Weights of a small image classifier: trained on dashed paths with two dots that lie on the same path or on different ones.
Rows from block 21 of a small image classifier, named by matrix and row number. Each number is 500 + 40 x the weight over its row's rms, rounded and kept within 0 to 999. All counts start at 0. Numbers have three digits each.
Before each channel's rows are labels from the 100 images, of 14976, where the channel reaches its highest value: "top examples" is what is common among them. Only what is clearly more common there than usual is listed. The data: dashed paths with two dots that lie on the same path or on different ones.
# conv1: bottleneck pointwise conv (model.blocks.23.conv1.weight, 64x176x1x1), inputs 88-175

top examples: dots on the same path
conv1.35:476475507541451447510503502554545507532501519469474576484534467494506559485470550531507469498505490496478558454544481475587526502440581464533496529420575478554514567527563499485448448431464525553496513379459542624467557597530562553506524441518542501426508544426511

top examples: long paths
conv1.28:409455443501498480495455545487419473536412432484501426553480502561526526510478508482560465519542458507476552451526495523569439462614529522470465596454599530542520466490475542507492532516523514541561442513457492566444532514439512432425390497508483478436509431509516

top examples: dots: different paths; long paths
conv1.55:566441446462477541529505508487460522516447520467561538492529532501477505467522459513525510512501452528477474497485563504450484459364488499554444474530553504646460562530424506512500575574409487551475550476487517487535445451448490534485506574448529525494508452458467

top examples: dots on the same path
conv1.58:493443528478545503494551459553476456469543436482490533476533539473428505582433469465503506545464593612514574480432494483434498554575495617494499456512544488514479553516423513401450559524574557503562491517448580557447539440584449445533472497501474484575456551554480

top examples: dots: different paths
conv1.62:513504480536456508552545452465519453489481523475559561476514558477474499530521559554560464422520502463581541513508479515469519557439486479421565582440575544435374535501530499459543459516449488483460475493504496520487489473500545476467481489500495435510463566430427

top examples: dots on the same path
conv1.13:504420507488548409453479459495498513479541498473515465537441509471601514563515487412535497550493533499488507521479507464501534528561488571422504471515552526419454522518496460456465453534514517471509519461505450572534562570551534545589486528481473552558573502580502

top examples: long paths
conv1.7:488509441474494548501531433438525456444428458476498452515460536518524475458507562536524507505515512506482460472504539573505475488493518511488492461450565434506498542450475504442510483444498473505542500589443481527387503504487516486497488506465468455517456391524528

top examples: long paths
conv1.3:476495498454505475498466515554525518483431451482517519521548521512488535500518444492558496494493538550484558520532487495462514543519409534549505390519543494455496377475456526487530458498470548451549507503499468549458449462506457498588546455560518453508466579521571

top examples: dots: different paths
conv1.36:505501491476449483479506508458512537424490537487425511469483515534551512464489450516470560433502524492470414498488482513495479441586549494422518496491500522463587475450504464530424555478565441491443443504499501482463502511476480439494476415484506484514463637421493

top examples: long paths
conv1.8:400511534537520460518496488455477392470504558467485437453488444504439468469466523462489489530507506526498456466527483518435547452498532491463490548503531453509467443535443475500493529548539530547478427532536457479438466459466504467455427547546559529422537525438552

top examples: long paths
conv1.27:486516504497496481476515470494447489495462544575470509510415495503461528484494489515468482462430557538512471408465477494491559528388440473596402526448436524560425429452473540445519454546488496450470508508483455542460499554564532530428530513520500521595546520551463

top examples: dots on the same path
conv1.19:459468443458515473564469433469483428514600481495507472507536528491472500612530493465487523483496511460496446476534500482512569524472538427551527568531497469502470464488494576441482489573468530481471548544567472470482493490591508536527526436549518522505558518524533

top examples: dots on the same path; medium paths
conv1.17:558519509491537461513491457524447539512497499390535544500493469477489513528508521437565517490468585458442542469553465464519507549561440530481421497498557473561480549540460523532539512538561530468513489490457522596511533482469527480523459530523357571492430557511476

top examples: dots on the same path; medium paths
conv1.40:549422499483470462572481490419515479515434493453553454518486515509527539514506432447494551413560515459503450516594580523456464567522496477461482416501400518483457568465546601447528484506488460466539496472454466449473547522462531527528471466521514481515532463571482

top examples: long paths
conv1.26:491536545526516497471451540502476444500479485470447450521540485463507516499492470488511505565546493526499475503544449495515491526440424472516501482520594559561470505474509529501516530484424472463547556501460490529432482543480535408520484467489552550587526565468552

top examples: long paths
conv1.0:537452420481551448553444539597512473456483525448499516505494506503513455499469576464547458510474533558497539600470544498541448495481528508526501499488513496422556512500550512456480465477527539494529604470417464522536445505394526536553476513466516439568541468550461

top examples: dots on the same path
conv1.11:511557517574521532532460545441532500519499459484554516543494512445477509459486497519494531559522484462504512490511536498480508456506483528571496425517568528483471538468511442511421518482555539473532553430504483420500502404503526550516502594550445486408512503535588

top examples: dots on the same path
conv1.1:465549480558511490490471517511502496529524454558496491470484524503453475481463496504409501494534524528420511507481466512478442505561522527493551481502523453535521486564457543545497554461496520468465492505495520458512509473488462540575404493575496497438584545534522

top examples: dots on the same path
conv1.60:436504520512482514456577591501501485549491457460404568491514478529423431501445552513446407489543451527531500465478484524544517427497506498517587496520569532527484522500494558609548549501470569511533462467442487521466547528480531513439534527444526446452494534492509

top examples: dots: different paths; short paths
conv1.12:441500496481508523478490499521457422449440481500451514495528503476471541433400484553461481494453500511463459409489515489485500503455507486554438529491544509528478460557551492555555392500523508547525506529503533523618510518498500488503516462529499566521405482426391

top examples: dots on the same path; short paths
conv1.63:489501474469550507471539504547450430507508485504516559526527543509504581522447503526453518548497477496533548422452509476543526480538464484504508467512595530516543519423531480482499486508536598400519568513472470508485584530456455517452420499477430564544409489527411

top examples: dots on the same path; short paths
conv1.61:485464460516497530544537494431491529489479466509507491486449464496511481514523550503436503574584542470443519554529488557479492576520495491472516483442609419538449523505537467524456465423552506457577530496470473496418551520448536499501433529504486559550408457455442